config.yaml
train_examples: 39062
mask_ratio: 0.75
norm_pix_loss: true
init: "lecun_normal"
adamw_lr_other_params: 0.00074
gradient_centralization: true
Rows from block 0 of the decoder, named by matrix and row number. Rows with one number belong to one neuron. Each number is 50 + 15 x the weight over the matrix's rms, rounded and kept within 0 to 99. All counts start at 0.
# gate: MLP gate (decoder.0.mlp.gate.weight, 672x256), inputs 0-36
# fc1: MLP up (decoder.0.mlp.fc1.weight, 672x256), inputs 0-36
# fc2: MLP down (decoder.0.mlp.fc2.weight, 256x672, transposed), outputs 0-36
gate.78:60 44 55 59 41 67 46 49 59 32 38 48 34 66 62 64 23 33 59 72 57 42 34 37 88 36 70 89 40 29 40 37 32 54 57 68 53
fc1.78:48 45 39 36 53 58 50 37 47 57 46 57 45 51 54 62 44 46 52 51 75 35 35 42 67 35 82 76 68 60 49 27 23 60 49 35 59
fc2.78:39 41 80 71 99 47 09 74 78 68 19 78 65 75 53 46 54 60 90 29 42 99 97 49 75 89 39 34 21 47 60 26 68 94 35 83 66
gate.79:47 52 57 48 33 32 61 63 72 43 44 45 63 43 38 62 53 26 54 50 51 40 39 46 54 35 43 25 40 56 56 47 50 58 48 49 47
fc1.79:58 34 53 46 53 33 40 38 34 68 57 55 59 29 71 50 42 67 59 29 56 68 59 43 75 60 73 71 51 44 69 52 53 49 41 57 44
fc2.79:60 74 57 64 37 76 62 68 62 24 45 31 51 64 34 69 38 56 36 61 62 31 60 53 38 47 52 42 54 48 32 47 67 25 41 50 61
gate.80:48 37 50 46 75 53 58 62 60 57 69 61 55 55 41 56 42 22 44 53 53 68 54 32 45 50 44 25 39 43 56 64 53 61 34 68 28
fc1.80:51 54 51 60 41 33 48 51 30 53 51 51 35 60 54 58 44 74 52 54 47 27 51 45 61 54 36 60 49 38 54 50 48 49 61 33 65
fc2.80:40 25 43 52 53 51 53 68 41 47 71 44 60 31 55 20 28 30 82 43 38 54 37 46 55 40 46 55 47 29 76 25 46 61 25 29 25
gate.81:36 70 55 55 59 48 50 40 60 43 65 40 73 52 41 59 49 49 59 65 43 40 70 70 61 46 34 65 69 64 42 48 43 36 44 30 42
fc1.81:60 67 51 51 50 50 28 35 55 46 65 43 90 58 51 64 49 56 56 58 42 29 60 79 57 56 32 64 64 53 35 62 39 54 40 33 43
fc2.81:26 40 67 38 63 66 76 35 63 39 50 60 50 49 55 44 64 56 46 57 53 57 64 52 45 51 68 46 62 34 69 63 67 41 46 72 55
gate.82:16 37 40 30 73 54 58 51 64 67 46 44 54 43 71 42 49 30 58 61 77 59 63 35 59 71 37 55 48 51 47 42 77 93 28 51 73
fc1.82:39 57 63 33 23 45 52 75 58 33 35 52 44 55 59 36 81 58 46 52 77 64 49 43 62 29 40 49 62 40 61 43 45 40 63 33 64
fc2.82:70 53 39 40 67 53 39 57 59 51 44 17 61 44 66 68 79 56 23 51 12 33 44 56 47 63 59 43 55 50 57 63 35 12 17 67 50
gate.83:64 47 27 44 52 56 52 56 66 40 49 38 31 39 44 69 44 47 37 44 49 39 58 45 39 50 58 61 62 58 53 56 48 48 35 36 60
fc1.83:61 55 36 52 62 42 64 46 71 49 41 34 41 35 56 56 53 50 43 37 49 54 39 44 50 52 55 56 57 41 32 46 56 63 42 42 63
fc2.83:33 41 68 51 32 38 43 38 38 56 67 58 75 72 53 38 53 54 59 58 58 55 63 51 45 58 53 56 51 51 57 50 49 47 55 43 47
gate.84:58 52 82 84 30 43 21 57 62 54 45 12 35 57 18 67 24 64 69 41 73 48 44 37 72 55 70 64 31 58 31 38 13 48 43 41 31
fc1.84:57 57 43 44 53 58 59 40 70 60 59 53 43 35 53 51 61 32 45 47 60 32 40 66 71 43 37 52 61 51 67 46 74 86 19 50 54
fc2.84:69 65 55 51 45 40 76 55 42 58 57 43 24 59 62 15 51 41 66 44 30 52 61 42 63 46 15 51 41 59 37 67 56 54 63 11 81
gate.85:60 27 51 65 24 50 59 36 25 53 46 41 32 63 80 55 36 39 70 28 20 38 49 54 68 64 75 59 27 63 36 40 34 58 63 50 53
fc1.85:72 81 29 53 34 32 70 26 42 40 56 83 48 53 91 38 66 51 44 59 28 45 47 53 36 63 44 37 57 48 63 64 61 22 46 63 58
fc2.85:39 42 86 33 87 99 32 91 28 35 70 54 47 89 39 43 19 53 41 41 73 61 35 53 39 46 38 30 27 75 25 19 44 50 65 72 40
gate.86:45 56 51 52 51 51 39 54 53 68 56 50 37 55 53 27 45 68 60 53 51 62 34 67 50 49 43 28 61 50 61 49 43 67 38 64 47
fc1.86:48 18 33 14 70 40 41 28 88 34 32 32 72 11 64 45 55 99 62 18 99 54 82 68 22 65 60 95 60 75 49 30 13 37 06 50 43
fc2.86:51 28 28 29 99 51 00 00 57 45 15 53 52 39 18 99 37 75 32 94 56 61 00 42 59 57 61 87 58 31 28 55 43 53 43 58 00
gate.87:44 46 29 46 48 50 61 32 58 65 66 37 77 43 61 41 37 29 63 53 62 60 41 66 48 32 51 47 71 45 56 56 72 67 52 57 51
fc1.87:34 39 72 62 68 40 53 52 75 36 39 36 16 47 51 32 44 65 48 46 35 38 60 50 61 60 46 52 43 40 46 30 46 53 58 42 56
fc2.87:62 25 31 45 51 43 27 61 15 36 56 55 63 41 23 38 28 46 74 46 57 27 51 49 33 71 44 58 40 43 51 48 35 36 35 71 53
gate.88:56 35 71 81 59 22 30 71 53 53 49 43 37 40 75 35 72 53 53 42 49 64 47 53 57 97 69 31 32 42 63 39 60 51 55 38 32
fc1.88:51 63 48 70 32 30 58 41 66 47 41 28 63 51 40 43 48 54 33 41 53 74 41 37 52 08 59 54 53 54 17 62 58 59 53 47 50
fc2.88:43 56 72 46 64 57 51 80 72 40 49 44 27 43 38 57 59 67 45 41 55 63 53 58 17 51 22 43 60 39 00 25 49 52 41 34 32
gate.89:57 33 47 47 51 42 63 52 50 56 45 53 58 44 48 59 63 58 49 63 47 41 59 39 53 49 53 39 53 43 44 49 57 36 54 45 36
fc1.89:57 44 46 47 49 42 65 50 50 60 37 60 56 49 53 61 58 62 57 57 41 41 60 37 59 43 51 41 61 41 49 53 51 34 59 42 44
fc2.89:43 64 54 39 55 49 53 52 49 44 54 42 35 44 54 43 43 47 54 51 50 51 51 48 55 58 53 56 44 58 52 57 51 47 53 58 48